config.toml
arch = "convnext_v2"
model = "self-supervised image encoder"
dataset = "small charts drawn from random numbers"
train_examples = 101725
image_size = 32
crop_scale_min = 0.2
horizontal_flip = true
translate = 0.12
color_jitter = 0.6
method = "byol"
isotropic = false
norm = "layernorm"
activation = "gelu"
mlp_ratio = 4
layer_scale_init = 0.1
inner_norm = false
patch_size = [2, 2]
depths = [2, 4, 4]
widths = [96, 192, 384]
kernel_size = 5
projector_hidden = 512
projector_out = 128
projector_hidden_layers = 2
target_momentum = 0.996
init = "torch_default"
residual_init = "none"
optimizer = "muon"
muon_scale = "spectral"
lr = 0.0083
momentum = 0.9
nesterov = true
orthogonalizer = "newton_schulz_5"
adamw_lr_other_params = 0.00099
grad_clip = 0.5
ema_decay = 0.995
steps = 4900
batch_size = 256
epochs = 12.3
lr_schedule = "cosine"
final_lr_fraction = 0.01
warmup_steps = 490
weight_decay = 0.03
adamw_weight_decay_other_params = 0.05
Rows from block 2 of a small self-supervised image encoder, named by matrix and row number. Rows with one number belong to one neuron. Each number is 128 + 32 x the weight over its row's rms, rounded and kept within 0 to 255. All counts start at 0.
After each neuron's rows are labels from the 100 images, of 14848, where the neuron reaches its highest value: "top examples" is what is common among them; "peak on" is the class under the peak. Only what is clearly more common there than usual is listed. The data: small charts drawn from random numbers.
# fc1: MLP up (model.blocks.2.mlp.fc1.weight, 768x192), inputs 96-191
# fc2: MLP down (model.blocks.2.mlp.fc2.weight, 192x768, transposed), outputs 96-191

fc1.177 [121 136  95 119 150 107 158 194 175  94 124 120 129 150 181 117 114 152 130 104 137 108 124 126 149 158 130 219 144 101  88 151  68  90 137  84 124 142 142 135 169 120 134 112 104 171 117 110 124 155 141 172 170 104 103 142 157 136  77  63 134 101 165 140 107 113 148 116 165  89 103 122  78 131 116 158 169 161  31 129 148  90  84 148  67 136 133 115  34 172 101 169 171 147 112 130]
fc2.177 [117 147 131 114  44 153 109 126 118  93 101 111 107 181 114 121  95 142  93 133 108  88 147  99 158  76  89 184 125 166 143  78 157  95 103  49 120 141  74 120 163 191 156 108 199 145 106 155  85 143 134 134 149 121 110 114  51 183 150 143 146 171 160 132 138 170  71  80 134 112 171 134 132 103  95 132 167 167  81 150 156 119  99  76  98 126 120 104 129 137 159  67 164 102 105  57]
top examples: dark theme; pie chart
peak on: data marks

fc1.262 [178 148 142 144 152 166 135  48 204 121 134 127 131 150 109 117 127 147 108 113  86 149 131 128 123 119 111 135  98 129 130 176 136 115 130 127 134  99 148 163 165 129 107  96 201 143 116 158 140 163 143 126  74 122 150 124 164  48 165 206 130 141 177 139 106 175 103  82 122  82 140 175 131 143 140  92 152 168 155 143 115 152  51 101 145 104 101 102 107  86 139  96 140 142 110 111]
fc2.262 [104 128 149 153 143 131 180 121 131  73 131  80 163 143 134 164 111 121 151 139  94 159 136 146 122 155 124 116 107  79 170 153 118  99 183 155 100 145 130 153  89 123 116 138 104 148 146 109 110  39 105 146 142  95  84 150 153 168 158 144  91 175  98 140 156 132 145  87 184 143 123 185 120 130  92  79  55 204  79  53 153 118 127  82 135 116 151  76 143 136  82 130  87 123 143 104]
top examples: horizontal bar chart
peak on: data marks

fc1.297 [121 156 134 166 141 140 186 124 147 167 107  81 111 118 127  88 110 152 135 180 131  86 138 122 133 142 134 190 146 127 112  92 120 120 156  96 104 144  89 127 130 105 150 119 124 177 139  97 155 139 154 153  90 135 117 140 150 122 106  50 114  88 136 117 117 212 173 129 174 129 108 203 106 131  89 153 134 133 102 124 103  71 129 118 134 169 173 126 127 146 148 103 150  72  71 135]
fc2.297 [141 149 188  57  89 104 134 146 120 195  83 123  95 171 126 113 138 121 163 134 105 117 138 102 116 170 101 151 121 117 175 167 136  93 166 122 172 115 130 125 157 157  60  97 148 166  86 185  98 155 144  72 110  92  94 113 124 129 126 120 123 186 102 143 158 149 118 133 148 107  86  79 113 164 151  66 101  73  92 189  84  85 142  78  91 114 151 114 107  93 134 122 166 163  95 100]
top examples: heat grid
peak on: data marks

fc1.591 [125 156 169 145 182 157 135  86 105  80  15 111  81 172 123 159 119 106 127  77 155 109 145  82 120 115 141 105 165 162 138 112 120 143 134 159 143 143  98 111 152 119 118 159 166 133  78  81 161 167 124 151 145 123 140 163 103 125 147  78 168 141 185 104 157  18  98  62  61 180  92 136 130 115 141 113 147 163 123 136  99 110 144 143 118  99 120 123 109 114 159 143 154 107  86 164]
fc2.591 [169 148 161 131 166 144 155  78 179 105 178 143  89  95 122  89 162 121 121 110 135  94 120 165 182 130 142 110 189 137 198 160 111  85 134 114 192  98 141 145 130  91 111 117  68  82 122 135 136 118 126 154 130 144 108  95 138 138 135 152 188 116 121 158 188 117 159 114  89 128 102 106 169 140 144  38 144 136 108 128 171 129 129  86 109 113 121 206 184  65 137 117  98  90 148 103]
top examples: dark theme
peak on: data marks

fc1.444 [ 86 159 101 178 118 125 164  96 120 117 169 121 103 178 122 152  98 220  91  94 133 160 104 182 160 193 107 153 151  82 129 150 104 160  95 149 140 116 177 132 102 145 105 109 173 113 117 126  91 132 119 142  80 147  98 154 133 167 142 122  78  97  71 155 101 174 103 116 107 134 164 109 131 127 131 155 163 188 158 117 159 143 164 113 117 114 131  82 161 196 164  37 116 105 177 141]
fc2.444 [ 98  95 107 154  91  89 166 146 116 154 158  93 170 121 109 124 101  83 130 116 134 160 147 116 165 145 185  77 173 200 119 159 147 142 128 154  71  90  62 120 172 171 121 118 135 130 126 146 166 124 137 128 147  65 171 161 147  50 135  69  98 103 118 180 106 150 137 185 124 110 101 145 132 131 112  68 117 130 168 137 112 125  54 105 143 142 157  47 162 168  85  82 144 174 203  88]
top examples: horizontal bar chart
peak on: data marks

fc1.49 [ 98 117 177 112 127 103  95 135 138  91 185 155 215 138 112  91 120 142 114 191 143  88  93  93 103 109 128 149 184 139 116 164 116 145 121  97 203 119  80 181  84 162  91 151 134 130  70 173 145 115  53 115 143 144 191 100   0 142 134 121  89  67  88 107 121  53 136 138 111 106 125 101 161 100 104 137 133 136 163 138 117 104 171 139  95 140 167  85 107 153 114 131  96  79 140 121]
fc2.49 [ 90 167 114 150 161 151 116 118 147 142 158 129 109 201 144 140 128 138 131 127 211 111 107 155 177 117 147 117  93 143 131  47 197 139  89 140 126 122 122 106  56 116 156  79 102 107 179 182 115 160 175  64 178 152 112 158  83 134 125 151 116  73 179  99  49 106 166  84 162  86 121 108 170 107 156 146 108 140 136  85 112 167 174  97  89 109 169 125 119 100 105 191 145 111 161 162]
top examples: ring chart; area chart
peak on: data marks

fc1.707 [122 175 138 200 101  83 130 151 180 140  89 149 173 189 142 141 121 126  76  88 132 134 132 138 121  93 100 102 117 135 151 130 194  89 123 115 110 102 104 176 118 166 137  79 156 113 136 145 196 134 123  53  83 140  74  65  91  63 121 105 159 145 118  69 188 125 159  96 164 162  93 129 151  91 111 127 138 168 137 138 122 143 152  96 115 130 102 155 123 164 144 161 166  96 102 105]
fc2.707 [105 108 152 176 110  74 127  83 173 144 161  44  83  82  92 148 141 198 106 135 102 160 124 137 120 149 148  98 138 186 121 152 126 132 170 109 114 128 106 128 162 161 184 161 112  98 175 148 160 168 190 118 119 145 131 157 106 104 115 120  90 154 150 144 162 138 160 162 146  88 100 165 137 138 149 172 189 141 139 144 136 147  88  92 133 171 119 117 102 183  98 120  27 140 149 155]
top examples: heat grid; stacked bars
peak on: data marks

fc1.282 [132 113 143 156 129 159 113 121  71 112  93  89 130 159 126 131 122 103 188 159 201 167  92  98 105  92 150 143 165 114 107 136 158 116 107 109  94 124  55 112  70  73 143 148 171 134 137 112 106 127 111 179 130 117 120 141 149 124 163  66 133 160 120 116 169  95 130 110 127 133 148 123 136 142 136 108 161 172 167 161  70  53 138  98 115 164 107 134 194  82 124 127 133 135 146 131]
fc2.282 [155 146 149  97 171 115  57 161 124  65 126 144 119  59 188 135 120 161 119 112 102 174 126  88 107  97 127 160 127  82  97 189 160  90 118 109 142 162 166 122 187 128 121 142  81 150 139 108 161 107 140  99 138 121 131  90 141 111 150 140 155 206 118 135 133 126 114 184 148 101 139 126 191 133 139 160 114 107 157  90 182 119 134 136 112 145 166  52 147 140 147 198 108  98 106 127]
top examples: ring chart
peak on: data marks

fc1.747 [115 106 104 146 113 137  92 172 167 154 152 160  75 132 111  96 132  76 175 170 145 119 169 109 149 141  76 235 137 141 140 150  89 144 131  83  89 101  91 177  68 118 166 132  98 138 121 140  80 151 128 130 135 126 111 158 109  91  83 103 159 132  99 139 139 196 181 108 139 176  84 203 133 173 154 142 138  71 161 152  91 122 137 156 183  98 126 146 112 123 129 170 110 130 111  62]
fc2.747 [185 107 113  87 138 100 153 141 140 150  62 125 184  92 106 136 165 134  71  95 112  80 155 102  87 162 148 115 129 154 186  66  86 109 105 134 142 121  94 142 131 169 123 136 156 147  73  97 124 136 105  87 142  81  85  96  88 171 120 115 148 127 165 179 129 146 175 203 191 151 136  74 143 134 143  91 157 118 103 108 153 120 112 134 124 129 112 138 161 144 134 103 146  98 128  97]
top examples: falling; area chart
peak on: data marks

fc1.295 [170 177 139 115 170 128 113 144 154 152 139 172 153 142 114  82 169 110 114 146 172 125 111  82 148 105 104 117 136  73 115 195 148 143 142 142  66 110 140 116 120 177 133 123 125 130 129  91 118  92 133  73 162 119 136 101 185 143 124 104 194 176 186  77 108  88  86 160 169 158 143 141 110  74 172 180 190 138  91 128 128 154  88 129 102 112 155 106 149  99 141 138 104  86 100 100]
fc2.295 [125 156 142 172 142 135 147 165 101  99 118 151 100 152 154  95 133 212 107 163  80  83 115 111  94 103 144 111 170  87 124 164  92 194  67 135 226 113 117  90 139 149 148 150 115 145 118  61 155  96 177 122 101 154 140  93 153 167 122 146 148  96 100  82  81 128 140 104 101 158 133 120 127 139 171  92 135 122 152  86  80 107 150  76 182  82  90 139  91  94 115 176 118  73 178 133]
top examples: ring chart
peak on: data marks

fc1.519 [135 106 142 154 187 141  97 137 140 120 145 119 110 155 152  97 130  89  55 177 148 108 153  90 175 116 151 101 160 152 174 178  92  59 137 112 139 152 117 151  83  81  85  86 173  89 194  84 114 145 121 179 120 141  83 137 114 159 119 134 120  89 142 154 133 141  90 124 137 129 148 143 188  96 119 125 150 133 119 132 173 156  84 144 172 117 144 142 159 182  57  80 138 156 127  80]
fc2.519 [ 83 198 130 151 107 159 115 176 160 119 158 142 116 131 121 139 158 145 169 121 116 140 123 133 142 159 144 129  72  64 183  65 138  85  92 174 124  57 158 116 174 101 180 124 158 147 168 172  57 157  95 149 112 125 151  93 102 123 175 158 146 112 143 130 119 114 134 110 159 111 169 140 171  83 124  76 119 184 129 120 153 165 206 122 166 164 139 114  93 126 117 107 117 133 135 134]
top examples: falling
peak on: data marks

fc1.477 [143  97  98  78  76 149 117 142 168 103  61 155  83 199 165  65  70  46  95 131 132 130 136 149  71 114 148 138 143 161 113 150 136 133  45 129 107 133 115 101 122 115 129 157 145 114  87 110 126 154 163 132 177 139 149 178 116 119 124 156 154  80  97 109 123 166 150  81 163 106 107 102 152 118 140 143 107 103 195 143 174 114 185 127 157 101 134 112  24  69 164 162  71 129 155  99]
fc2.477 [ 65 138 168 175 150 117 163 128 170 132 153  79  72 145  59 126 126 101 107 116 163  99 180 113  83 108 124 170 117 167 179  98 130 142  98 137 112 121 116  92 154 102 137  40  81 149 127 122 135 146 115 190 156 179 128 129 106 172 103 180 128 112 185 143 134  75 118 175 154  84 138 126  80 125 172 110 179 114  95 125 106 111  92 163  83 125 162 132 143  93 122 124 122 103 121 156]
top examples: dark theme; items: three; stacked bars
peak on: data marks

fc1.730 [117 179 177 178 129 139  88 115 198  97  82 133 123 149 109 110  48 173 122 146 143 143 128 120 111 146 102 147  36 144 109 193 149 164 136 108 136  67 169  91  83  96 101 126 158  99 147 101  82 148 128  57 150 130 156 121 106  90 109 140 121  92 174 117 137 158  89 126 127 126 157 120  93 182  90 152 111 109 195  76 140 128 131 131 121 130 148 105 145 153 108  89 148 134 162 198]
fc2.730 [111 119  94 147 133 110 109 127  98 145 130 107 146 122 116 168  69 131 174 163 121 107 144 128 194 130 170 133 152 162 155 123 135 193 171  90 110 165 108 141 111  95 101 154  65 112 128 177 114 119  74 125 152 102 135 155 162 117  96 121  82 156  68 112 170  91 127 135 167  85 135 101 157 104  91 138 166 104 120 145 111 152  57 129 148 100 125 191 112 165 103 118 181 118 132  96]
top examples: horizontal bar chart
peak on: data marks

fc1.354 [103 122 143 107 150 138  92  42  94 174 111 146 115 161  54 170 123 143 137 178 159 149 138 153  68 136 123  22 150 117 151  90 141  94  90 151 150 165 129 165 109 167 124 149 142  76 104 103 124 146 120 125  72 194  78 103 161 181 100 164 127 147 145 109  91 135 106 107 116 115 163 106 176  72 135  26 103 155  80 185 138  77 121 110 154 136 163 137 132 110 117 127 104 112 169 121]
fc2.354 [108 147 132  92 121  99 136 104 159 157 105 160 167 104 162 136  69 133 172  75 126 140 116 119  91  79  68  99 148 123 167 180 148 165 126 142 148 158 113  96 134 123 100  90  86  97 166  73 100 104 132 118 130 111 151  59  95 185 137 113 142 158 133 137 171 178 105 103 167  88  75 107  98 114 144  57  90 166  91  93 181 141 128 132 191 156 107 176 163 115 173 150 126 117 138  60]
top examples: pie chart
peak on: data marks

fc1.412 [ 75 125 167 161 148  99 105 158 107  62 112 161 126 166 200 123 149 163  81  93 173 114 146 162 120 141 100  63 129 111 135 100 140 117 130  91  84 141  93 133 117 139 123 116 136 204 129 194 124 156 142 109  80 159 191 147 152  97 180 172 149 140 123 134  98 154 158 116 136 125  81 127 154  72 127 118 114 186 111 144 184  92 137  43 121 111 129 174 165 147 138 142 144 105  70 153]
fc2.412 [160 154 146  97 113 168 120 125 111 148  72 118 161 186  73 120 197  69  82  85 179 118 167 166 140  98 105 129 132 120 187  76 122 113 107 151  97 145 136 117 127 135 200 126  81 104 126 109 159 133 138 140 165 122 119 137  94 101 156 127 150 142 122 113 121 106 161 127 129 132 147 160 120 144 144 165 144 134  96 102 118  76 206 197  80 103 127  71  65 147 187 128 166 112 111 130]
top examples: pie chart
peak on: data marks

fc1.83 [123 131  94 142 133 122 172 107 109 117 117 109 100 122  49 163 145 136  88 105 216 147 118 141 147 162 130 177 173  85 157 116 137 139 115 162 118 154 107 119  39 134 124  63  99  92 155 133 120 116  53 122 154  53 159 145 102  91 127 137 140  80 131  87  92 108 132  74  68  80 142  91 126 163 148 219 115 105  85 115 121 111 165 130 143 172 146 169 128 171 143 129  97 114 198 181]
fc2.83 [ 84  88 139 125 149 140 119  51  66  98 157 171 136 124  80 148 138 162 146 128 150 116 141 120 134 107 129 175 225 158  78 118 110  78 180 131 138 134 184 119 160 175 170 185 133  88  84 113  99 155 128  96 100 171 199 134 136  95 116 168 104  98 109 165 143 108 102 107 139 154 120 136 170 157 101 195 152 106 168 130 127 149 133 106 133 129 121 146 103 173 124 170  96 138 150  68]
top examples: ring chart
peak on: data marks

fc1.575 [187 145 125 107 117  84 131 169  91 138 134  50  82 141  96 168 123 129 107  85 136 134 161 142 109 141 154  79  93  79 137  94 116 116 130 139 121 133 138 116 153 205 111 162 171 149  88 107 131 130  86 136 157 120 148 137 136 108 178 147 151 108 154 146 170 137 114 153 126 109 170 143  81  71 107 161 134 175  88 191 103  64 122  48 109  98 172 131 133  91 168 122 101 135 131 113]
fc2.575 [180 177 164 183 102 152  71  94 133 139 112 202 175 160 106 125 170 157 126 106 195  48 122 134  97 101 126 155 119 138 103 121 104 158  86  79 160 148 148 159  82 125 155  92 111 134  50 145 132 141 125 118 211 136 131 173 136 128 159 116  99 134 134 125 134 122 126 119 125 155 114 189 172 123 148 121 185 167  96 123 127 106 180 117 144 113 165 140 102 126 145 130 134 131 142 110]
top examples: pie chart; area chart
peak on: data marks

fc1.207 [130 120 150 143 145 150  93 175 116  97 126 160 105 116 103 119 139 137 133 175 163  84 108  61 101 104 120 150 125 118  94 144 114 115 125 142 127 162 107 113 135 127 105  74 121 140 157 111  89  90 148 153 150  67  50  98 225  65 159 151 165 130 193 161 150 144 156 175 128 129 161 103 110 130 193  98 149  73  54 142  75 138 148 105  69 111 113 141 200 103  97  96 103 120 127 149]
fc2.207 [122 145 145 137 144 144  64 120 126 174 104 118 122 111 141 119 193 157 126 118 131 107 104 166  99 129 184 163  95 175 164  79  90  90  77 177 123 108 177 119 136 116  85 160 121 124 160  94 112 158 148 116 129 109  81 116 159 106  52 182 102 132 116 118 122 176 120 149 106 137  57 167  77 144 141  88 107 118 140 141 107 154 104 182 155 148 139 116 134 132 117 206 145 145  96 131]
top examples: ring chart
peak on: data marks

fc1.245 [147 159 118 178 178 135  75 182  49 155 179 122 146 161 104 146 117 154 162 193 212 111 119 136 102  77 159  66 113 133  93 114 130 129 132 194 103 126 131  88 142 126 167 114 137  70 156 114  99 136 117 138 135 136 119 129  86 136 100  54 117  94 203 112 174 107 112  88 185 159 135 118 110 162 122 135 139 105 156 121 126  95 144 108  82 169 150 123 140  53 132 127 132 164 144 108]
fc2.245 [115 117 166  86 161 195  89 129 199 113  70 108 143 102 116 108 154 145 135 121  88 149 123 124 122 162  88 111 145 106 133 124 131 133  91 125 162 163 110 173 103  83 136  76  86  93  67 109 134 118 128 107  99  73 129 151 123 123 136 130 135 125 155 201 150  98  71  91  90 160 148 119 106 153 114  84 134 128 146  93 147 151 179 107  55 131 130 115  52  46 135 105 140 136 196 140]
top examples: ring chart
peak on: data marks

fc1.363 [111 176  94 112 151 101 131 124 135 192 135 139 149 139 124 109 149 151  88 118 153 150 153  80  65 150  81 140 135 105 186 116 159 146  59 113 124 163  93  90 128 145 142 120 163 160  95 158 112 104 156 129  99  78 135 172 117 148 130 118 118 186 141 114 100 148  68 134 110 116  86 126 141  92 110 114 121 143 170 139 163 166 130 196 167 141 155 117 113 123 126 102 119  87 148 134]
fc2.363 [ 63 109 117 123  97 142 126 137  89 137  60 105 121 111 126  89 103 140 100 150  77  80  92 184 126  93  88 150 137 155 119  73  84 102 126 198 104  66 101 169 166  88 172 141 154 141 122 155 135 180 100 132 121 119 135 113 134 103 112  74 131 153 150 103  99 103 168 143 173 104 162 167 132  93 155  97 119 168 172 133 137 122 164  91 120 126 147  90 115 128 123 179 135 198 137 136]
top examples: pie chart
peak on: data marks

fc1.417 [114 142 124 162  85 157 130 136 112 156  79 122 143 146  71 141 106 185 175 101 163 125  89 155 169 208 135  72  93 105 101 115 109 151 140  70 208 118 116  94 173 136 139 117 108 100 154 147 102 114 208 200 140 118 174  95 152 103  65 136 123  89 133  82  92 121 160 144 116 154 147 126 179  78 143  87 120 159 153 127  97 132 148 152 149 150 151 128 160 140 139 167 142 165 122 148]
fc2.417 [136  75  98 147 164 136 141 117 116 150  46  85  74  94  72 129 173 104 180 121 144 160 116 105 144 149 176 123 154 122  94 119  74 129 103 129  98 100 170 125 141  73 133 161 159 162 141 114 151 195  96 159  97 180 125 175  82 130 121 149 117 153 171 138  97  70  62 148  66  92 134 142 160 107  97 156  99 171 144 152 135 109  88 122 171 126  78 195 128 107  45 189 117  94 142 106]
top examples: heat grid
peak on: data marks

fc1.258 [ 93 122  84 159 147 136  81  68 148 112 108  93 140 118 151 122 140 152 101 123 141  88 105 132 133 166 151 144 138 180 180 135 172 180 222 109 128 192 116 123  70 111 157 142 179  99 110 115 139 183  93  99 144 140  85 166 147  61 150 127 169 109 113 102  73 149 195  97 210 131 136 165 134 124 151  65 122  60 146 118 115 118 150 149 121 173 172 137 116 128 160  81 132  73  90  34]
fc2.258 [106 108 144 118 141  97 165 149 137 170  94 143  99 146 154 149 145  92  84 147  99  97 150 160 121  87 136 179 146  89 136 143 121 143 181  85 108  52 104 135 132 132 148 127 181 118 124 109 118 110 168 140  96 106 163 102 126 126  89 127 126 164  95 177 137 137 162 136  81 114 156 126 128 120 107 147 119 226 151 107 156 112 101 104 160 120 167 170 152 178 109 141 182 175  42  96]
top examples: falling; area chart; histogram
peak on: data marks

fc1.430 [150 134 108 134 136 109 126  59 125  58 152  87 108 103 132 103 131 139 136 157 120 211 118 112 128 189  95 153 103 131 163 158 113 134 211 160 110  98 123 110 119 133  85 115 125 153 140 123 135 177  81  39 145 106 148 146 103 102 158 105 103  95 123 118 146 121 119 153 173  94 177  88 135 169 137 159 144 168 139 134 118 110 139  48 114 137 118 134  87 137 142 149 135  86 185  70]
fc2.430 [120 163 172 144 135 103  44 169  86 141  55 160 152 125 119 109 113 145 157 149 159 142  82 186 139 153 111 150 134 130  98 160 172 198 101 171 157  92 154 164 131 149 172 109 105 117  85 141 147 160 137 167 197 145 102 151 152 142 156  77 163  75  87 106 114 128 190 140 130 159 118  96 164 110 136 108  95 162 152 127 116 131 149 117 172 129 164  95 162 117 162 161 108 109 117  97]
top examples: pie chart
peak on: data marks

fc1.670 [156 141  78 180 118 131  96 132 186 112 139 144 101 120 196 171  95 148 175 121 132 124 140 142 127 137 139  51 159 180 121 129  76 193 106  98 110 164 112  99  92 102  85 135 120 160 116  43 158 120 165 104 113 107 145 144 150 115  95  94 112 120 171 133 122 180 148 113 120 134 163 166 139 146 114 163 156 106 145 156  84 108  67  99 144 163 184 134 153  93 163  96 161 106 116 149]
fc2.670 [125 107 140 118  98 104 140 109 172 150 174 155 185 128 141 133 114 137 123 106 181  86 161 151 151  87  83 172 173 124 156 123 117  59 122 143 159 120  73 153 151 125 125  77 163 114 117 170 134 167 132 136 124 104  86  95 129 152 154 140 163 127 114 121 108 112 169 169 142 151  86 118  76 158 121 138  97  80 128 133 111  58 158 102  94 102 100 175 128  70 100 133  87 196 103 174]
top examples: dark theme; heat grid
peak on: data marks

fc1.242 [ 83 152 127 173 161 131 115 177 148 109 136 131 142 118 144 153 120 141  98 143 132 128 121 140 141  92 125 116 164 129 119  81  90 165 100  89 182 170 125 128 123 136  95 126  84 179  76  75 122 136 102 166 131 127 226 155 114 130 124 142 151 113 149 165 112 125 129 135  90 117 132 118 121  91 171 114 196 168 100 136 128  83 102 137 131 140 133 148 135 126 136 161 119 149 141  99]
fc2.242 [ 81 172  92 108 153 101 143 128 167 213  92 119 162 109 135  99  99  88 163 187 136 109 150 119 159  57 120 166  79 100  60 130 114  98 117 151 159 145 116 149 112 188 135 136  92 130  80  94 124 134 154  66 119 133  91 118 114 143 154 144 122 167 110 140 121 171  82  76 101  89 131 139 180 134  94  84  51 138 126 173 119 154 142 110 146  66 110 152 111 123 164 133 168 123  89 126]
top examples: ring chart; pie chart
peak on: data marks

fc1.288 [119 159  95 149 102 149 153  87 158  99 159  93 154 118 103 177 117  58 173 138 169  83  70 105 133 158 150 237 106 128 228 140 180 150 146 160 145  93  81 192 180 165  88 174 130 139 119 149 119  95 161 151 110 143 160 106 146  96 130 123  93 122 146 127 122 137 125 149  96 179 104  58 132 138 117 105 150 154  88  71 145  96 127 116 119  89 147 157  74 172 161  71 141 121 133 142]
fc2.288 [ 81 109 134  99 116 140 141 117 113 136 159 142  61 183 159 123 150 107  71 102 150 131 131 118 137  67 114 162  95 106 139 162 161 163 110 105 137  87 140 183 102 148 107 117 133 130 162 135 122 139 105 117 150 147 160 152  61 119 114 212 157 146 146 134 118 208 223 169 119 164 107 124  97  59 152 123 103 132  69 127 172 118 117  94  92 103 132 131  75  67 126 118 127 144 125 134]
top examples: dark theme; pie chart
peak on: data marks

fc1.712 [108 176  90 123 155 137 135 115 149 153 137  90 138 172  66 149 158 174  65 115 108 194 159 115 109 144 170  80  94 114 174 176 162  89  45 130 176 155 145 169  81 153 118 120 122  59 126  68  92 132 120 117  51 171 109  94 112 101  82 142 131 102 174  86 110 108  68 139 117 104 127 111 142 148 157 189 153 137 111 142 145 141  82 169 137 103  66 103 159 114 127 118 149 172  92 148]
fc2.712 [126 136 186 202 137 123 118 140  59 174 119 106  99 171 160  89 101 127 179 111 128 123 138 188 103 101 204  67 187 149 185 120  68  97  94 135 113 127  97 162 214  98 114 126 110 114 132 165  87 166  86 141 114 161 135 124 190 139 133 132 117 107 114 170 170 157 157 121  74 137 186 103 138 107 138  94 132 130 133  70 170 178 120 130  76 133 143 189 150 118 130 131 129 115 196 126]
top examples: dark theme; items: four; pie chart
peak on: data marks

fc1.583 [116 136  80 195 136 114 135 128 146 137 115 171 165 161 153 132 186 175 164 106 171 150 157 188 159 109 140 141 109  74 103 109 146 194 132 106 137  40 149 155  91 183 129 153 105 102 164 112  64  87  50 147 141 108  90 115 145 112 169  98  79  88 128 107 156 139 143 118 111 116  96 141 139 122 183 131 139 123 195 165 114 145 157 148 220 132 115 117  70 100 174 147  70  79 130 100]
fc2.583 [138 109 193 130  93 130 209 111 146 132  99 168 167  91 137 112 137  85 137 131  98 114 120  88  82 120 116 163 123  97 116 128 116 194  91  69  79 158 115 109 146 142 150 111 148 124 104  92  77  92 141 135  98  82 106 170 121 111 124 186 128 121 110 116 150  80 155 142 114 170  93 162 154 130 128 144 106 158  60 102 116 127 166 166 120 110 154 169 169 112 106 149 220 138 188 130]
top examples: pie chart; falling
peak on: data marks

fc1.211 [142  89 128 118 138 169  76 181 102 132 166  97 101 109  79  99  94 107 132 143  99 166 146 106 132 151 111 126 153 183 147 137 152  79 141 106  82 119  88 189 119  93 118 152 138 109  97 146 106 148 137  89 153 123 140 150 183  78 106 125 103 104 157 189 102 138 141 223  87 133 129  77  86 142 152 141 149 179  86 153 141 163  43  93  93 197 124 126  71  92 206 169 170 181 153 121]
fc2.211 [178 148 137 104  82 116 115 159 142 101 159 155  78 165 134 149 180 150 107 109 144 103 170 102 118 165 134 121  84  72 139  89  93 154 154 159 142 121 118 123 214 104 146 114 171 152 116 152 181 178 101  95 140 169  71 130  93  94 162 127 182  85 146 114 120 117 107 154 122 101 120  94  92 139 189 124 112 172 108 100 143 175 133 106 127 152 101 161 133  47 125 155 165 127 111 125]
top examples: falling
peak on: data marks